From a checkpoint of a small image classifier: 0.669M parameters, batches of 512.
Rows from block 4 of a small image classifier, named by matrix and row number. Rows with one number belong to one channel. Each number is 128 + 24 x the weight over its row's rms, rounded and kept within 0 to 255. All counts start at 0. Numbers have three digits each.
After each channel's rows are labels from the 100 images, of 14848, where the channel reaches its highest value: "colour at peak" is the nearest of a few named colours to the mean colour under the peak; "lies over" is the class under the peak. Only what is clearly more common there than usual is listed. The data: simulated telescope pictures of galaxies. In brackets: how many of the 100.
# convs1: grouped (3 groups) 3x3 conv (model.blocks.4.convs.1.weight, 96x32x3x3, each kernel summed), inputs within the group 0-31
# convs2: expand pointwise conv (model.blocks.4.convs.2.weight, 96x96x1x1, transposed), outputs 0-47

convs1.6:148141116150121165123127148124103142135125137074185131110099147110124087149121100110101122108084
convs2.6:135129104114182134093104130103100137151073165162120125136086174100166132113129121109152125118126119151117106140128147138140131133131118133118111
colour at peak: brown (34)
lies over: galaxy (45)

convs1.12:108130121103117107137138112100146127079100137129078144148095132139118156126120099155164090102170
convs2.12:087086117110134160143108108101118106102097099124151116180134160097115137123101130108164107118119124148150129155110133077181117135098154123148124
colour at peak: brown (44)
lies over: galaxy (58)

convs1.55:143149136130135106138143109141099121156183085119136121111151174142119146110143142132180100094102
convs2.55:139104151086132125093124141112131163111143119104149124101154135109158116110140135134173104152120090141149155139124135113129159132112156089118117
colour at peak: grey (71)
lies over: galaxy (91)

convs1.66:122086107090150173107141092120168085096117154124160123134150097101157115117116119123142129116124
convs2.66:132135162140106116089114136096119114150137084152189172149112130101105139123145123125099105130162078131121144090119115152121192160129175151104109
colour at peak: grey (58); brown (32)
lies over: galaxy (85)

convs1.62:092132144112147135120145103157122108134100136148187108128109135138116110105136139200133116105093
convs2.62:081138121141091140193128105155113170179090126124118138152082099162133133127091145088131129143116166101082122138114155108114110135108080152195144
colour at peak: brown (48); grey (38)
lies over: galaxy (80)

convs1.16:145147134120126086173134090089161124122135123096126125128095128118126153079084132158143159108134
convs2.16:106118125161114130129181153108102155126121127144136108102143099074100133135102139131115141153124120140107062135143125081160187136136137170130102
colour at peak: brown (41); grey (34)
lies over: galaxy (55)

convs1.7:118145090105111110125147120114122095120093119140096116098089142135100096124161067119141107118158
convs2.7:086105147149082095100106147117120083105106087085111099135105096130140111125108137163099138126122100115121135120135157093118122094166081131116141
colour at peak: brown (40)
lies over: galaxy (44)

convs1.58:089119135121119095163110120105156132139066142112146138142144140165091140119110133159166095123108
convs2.58:114139141106132152135112167142121125168137135153122138124105158107135083089096161125152114178110143166099085141149149099125109124125069119115142
colour at peak: brown (51); grey (39)
lies over: galaxy (81)

convs1.85:138125167169116173150151090147148143087118114156120123129119148123130126174157166135117131165140
convs2.85:116082097167120182144144184128136159116150152122143143137138142117158131115097122141134133088111174146166121118096141098111146143151143108141187
colour at peak: brown (55); grey (30)
lies over: galaxy (60)

convs1.32:164172118125139159095116091126121120104150120121125134127158140115157171090097097117176118127142
convs2.32:131121135089126172098115129122108147089149137097131098161104125114167130120117147122096125106144125097122130149129155119074147106135152140132099
colour at peak: grey (80)
lies over: galaxy (88)

convs1.70:148119106127136119122108139100185136130101111099145107085139085150112081093139106119113104127150
convs2.70:148144109211147119123109135102113146120116126128183145123128108129124123129124082116139102121092123164147135155102118136108126154142140105113188
colour at peak: grey (70)
lies over: galaxy (90)

convs1.37:150189123107134132109129144162080113146174130172161121094151118104137137141110144152128121120127
convs2.37:124129147082126162125082100121115148119112087112090147098140117123095105149120121121154072103097117150115060147126145094117140090145163107129153
colour at peak: grey (51); brown (44)
lies over: galaxy (60)

convs1.38:109152092125155125126083095075103098137098139114084131137121126135143129123111122111080107099142
convs2.38:129107145097150120150133156116148157107112138150098145163145106106145111109076147133114080122134144164118129152120160129107115137131100120189134
colour at peak: grey (77)
lies over: galaxy (100)

convs1.64:124102117112124154129157114212109130144136153143120144142116142093162104142112094147123101113146
convs2.64:086140109152123133128145123130122116107130120078129109106173126139087128114137160139156094142084147109125105162101143136139088120124130129144084
colour at peak: brown (50); grey (42)
lies over: galaxy (67)

convs1.95:117105113074117143139121128145118143105174094084121104100083132127140118129092126088133151114146
convs2.95:071158144119135138101118107118141142151145156104130112109130113104135150119152158129115095118192108177079113121098135108116132143113125155094111
colour at peak: grey (83)
lies over: galaxy (99)

convs1.92:151097127143157114144129149173120113104113181102120113126101137107118140165127137142161105158176
convs2.92:126124096106113126133123115124192108117100159133108093140150108111163157129124103136088102079144185154110125124151113133117084133095098130148101
colour at peak: brown (38)
lies over: galaxy (43)

convs1.3:118148105133097102131099112116115141099114166050132138125118111146168107135099146130113131129095
convs2.3:142160101105180134149151118179087104094139107129154101146155132137119117138153131145100193171138088176109106109128137149091154162151127164106148
colour at peak: brown (39)
lies over: galaxy (48)

convs1.24:132107121124128106143114141094134145131092131113104168117151135070177094100142087145113104141140
convs2.24:136147123067172117127156175168161118120078118097143138120126145171112133109167157162090133142193135111133178134129138153113157141094097134128123
colour at peak: brown (54); grey (40)
lies over: galaxy (56)

convs1.86:136107141135123185140138092113118109100108114135130181139126172109123108177158156118120145122149
convs2.86:114126117124128161134137145127173181102182129117115133095118148145180130132091119096155127136101097092109149155149124153091129148171119121118158
colour at peak: brown (67)
lies over: galaxy (64)

convs1.14:130150125117106131183159113154155109142088135106130140121121113102170147078141093110111122146160
convs2.14:161145146132111184098144126155147188091126099136149112103108153096114091137131154132143106115128128096167141186131135101111119136173144129079161
colour at peak: grey (67)
lies over: galaxy (86)

convs1.65:107104146133100103115166123179119152135145104146141101180112119141142104150129165104137120103165
convs2.65:091135147129134122099112123096123118135128116108101148187108092119121077122109121100119107115147133143125116130117127121111117142124136116154068
colour at peak: grey (44); brown (32)
lies over: galaxy (59)

convs1.71:123095131159101101177125135157123152131120139181119166116085131118113133161142155107109114099111
convs2.71:087107117141162130124141159128154164166162182120115145126115095161114105086170116113131178168180111104137112162129137128152136133088111135115134
colour at peak: grey (61); brown (33)
lies over: galaxy (90)

convs1.1:111135134163104147140146113167105115113144119128153123089176114096149082125144149082121159141115
convs2.1:128090106137104122101098137124121115121147143120150165142177096167106122095152158126170143178086119108104136149151112103091114100098112117107145
colour at peak: grey (70)
lies over: galaxy (94)

convs1.19:124114104123136126176124118109123079144102181134090129160131127129106133119098118143132181151156
convs2.19:079154096121114108148144176071164128112130139155150123115125179108158139124102174138117121157145127145153103128137114127123096169147146151102150
colour at peak: grey (61); brown (36)
lies over: galaxy (80)

convs1.39:122135117155113145111133128127123104091180130130148144098154159118122152091126144130202112105117
convs2.39:110155126090130160112118132129148136129125092164149139103099119151173169096150151119140144136130146123137117146117145172114124121155143138163115
colour at peak: brown (51); grey (39)
lies over: galaxy (59)

convs1.77:151105118122110150166147121194116129123141127103098122097097133117134104127097117108166129140178
convs2.77:173105138107099177132153108121114138137142123150099131111121121144097130093137159137180141101132157181137165192112149116130105112129109114139096
colour at peak: grey (64)
lies over: galaxy (78)

convs1.79:146121172135121114118121118119141107122143111134125149104109181105166134188151168160123164130122
convs2.79:115059147106102114148122141130130148115148142119125189169113107156177103092115122149096120113189102116124146136122131141102081120156126103129126
colour at peak: grey (57); brown (41)
lies over: galaxy (76)

convs1.68:136147116125139096114134098107104119149098088154149124178120154106181095147136097099124152137122
convs2.68:142153171162105111117082104153121127112151140139135161145132157119155092103128114101128102116149102117125115132125061100112084127095077137104143
colour at peak: brown (48); grey (38)
lies over: galaxy (68)

convs1.54:144157115076122122159138102127106166149105124126139133106179146139129147178119103143134111095159
convs2.54:087101143125118110101114148141167155153089097094098169133095107092129104114117119121113102151119121112131109137130103158119103103100075104147122
colour at peak: grey (81)
lies over: galaxy (89)

convs1.46:130135111096139127107092111091141142114101105138156142106155158089133157106167112140107127114183
convs2.46:084138145120091112094106084167136121105132092137109141157154123129127140122100151137142122099139153106142137134131132146106083118141083103130192
colour at peak: grey (51); brown (36)
lies over: galaxy (64)

convs1.49:108157159108143128101095096130131172124113148102160135130128141101164160097187117136135135144143
convs2.49:123120110133118144122082126114152158062147140105100116137121143151106116094113147104114133139119128113139108120183150144102084130125113131122208
colour at peak: grey (42); brown (42)
lies over: galaxy (60)

convs1.15:122126132150156139140098096159112143076132166150126123130129134146128136126172123062118124164101
convs2.15:132086114128125188099137140128112158116132144130147125140159116129037118121147150146101174152123150127103094158100126140132113128084113114160148
colour at peak: grey (61)
lies over: galaxy (84)

convs1.88:142071133100141151081139117094162098134142086112170089128122125128123119119127113127095105132117
convs2.88:122118104151110123129156118119125168143156126087089113136128085173182126106146109097138099134130093157119119110096097141121083103099106099120148
colour at peak: brown (45); grey (37)
lies over: galaxy (65)

convs1.10:143134128118128140096150135128142086190121100110089132101142102092126127142174083137138119112131
convs2.10:135114188109093160099163104140175099123125124107057124164106075149142115117117138140104104122132111150153138143175126112142151145126135104120191
colour at peak: brown (41); grey (39)
lies over: galaxy (68)

convs1.9:155116125166115139155112138104156162132143137102150130122159119095189114130153168134106132101096
convs2.9:160098123158116154103111163163098190147120161119118097130162118105134102117137142100165144112130102103108133138096157170180124172144157109135123
colour at peak: brown (52); grey (39)
lies over: galaxy (72)

convs1.23:125148096138122133142199139116107129163119125147114126096123126123086136113090122176144160125157
convs2.23:124137111090166137110117116158180138151129178130134099132099112127136115142158102058135148143148159097161152126090161117078128134158132069165110
colour at peak: brown (43); grey (25)
lies over: galaxy (79)

convs1.31:094149137122110140088107119158105097094121104122101129075131121151100111120132079097117152145112
convs2.31:106157139083103135141145099146142124128099132110118127083126172115178122115067104116118148119147146124131137133137143096109112113116155078135148
colour at peak: grey (53); brown (43)
lies over: galaxy (92)

convs1.13:128139120114113156083111157174141111122148090151115129134143100079112144171154133155150098122134
convs2.13:080100156129162121134117084137141121163138113133153122147131116082100136118127133102126121148116110141142108148109155118160139136107179111057156
colour at peak: grey (83)
lies over: galaxy (97)

convs1.5:128125105179112185151119128144122140125131123163119126133177096081141163133136154109153133105127
convs2.5:165156126132160156129158131095101149101160150153130127148133117088130160120106120112145144109169098117158104152131100130085097159167122139120138
colour at peak: grey (57); brown (35)
lies over: galaxy (86)

convs1.67:185129156132120132119123110153166113121121129086125161129101144091158101151147166125172112124140
convs2.67:119105160064136097134121111120182129122081151104123154134116128132058131139110119136132108164109105166098128148134106103138120171162165090094140
colour at peak: brown (51); grey (33)
lies over: galaxy (63)

convs1.36:164135097117138124117142125185135128120147112183121103106104143109108142101130151166105140161092
convs2.36:150141106147090163142135124109111108105122137107090131156155097110166136185101098078117118122135128117116140147127106141125131131105154129084107
colour at peak: brown (51); grey (40)
lies over: galaxy (62)

convs1.82:125117156121103109126116119169178120132128108120137126099094171082132114172096142133101135095121
convs2.82:181093140152083129107123137126163153117118139152090152145101148138109146118116099124150099125095118115162140149157130102116127116148080145145173
colour at peak: grey (80)
lies over: galaxy (97)

convs1.72:186109145136162143139105102165115094133124156116135133100119176116142136167149132111141153158148
convs2.72:122107075109094111151134125145163128131136177140105148119091161170123133144084131099158136114152112187142165174110129095109094114135093128150134
colour at peak: brown (43); grey (33)
lies over: galaxy (63)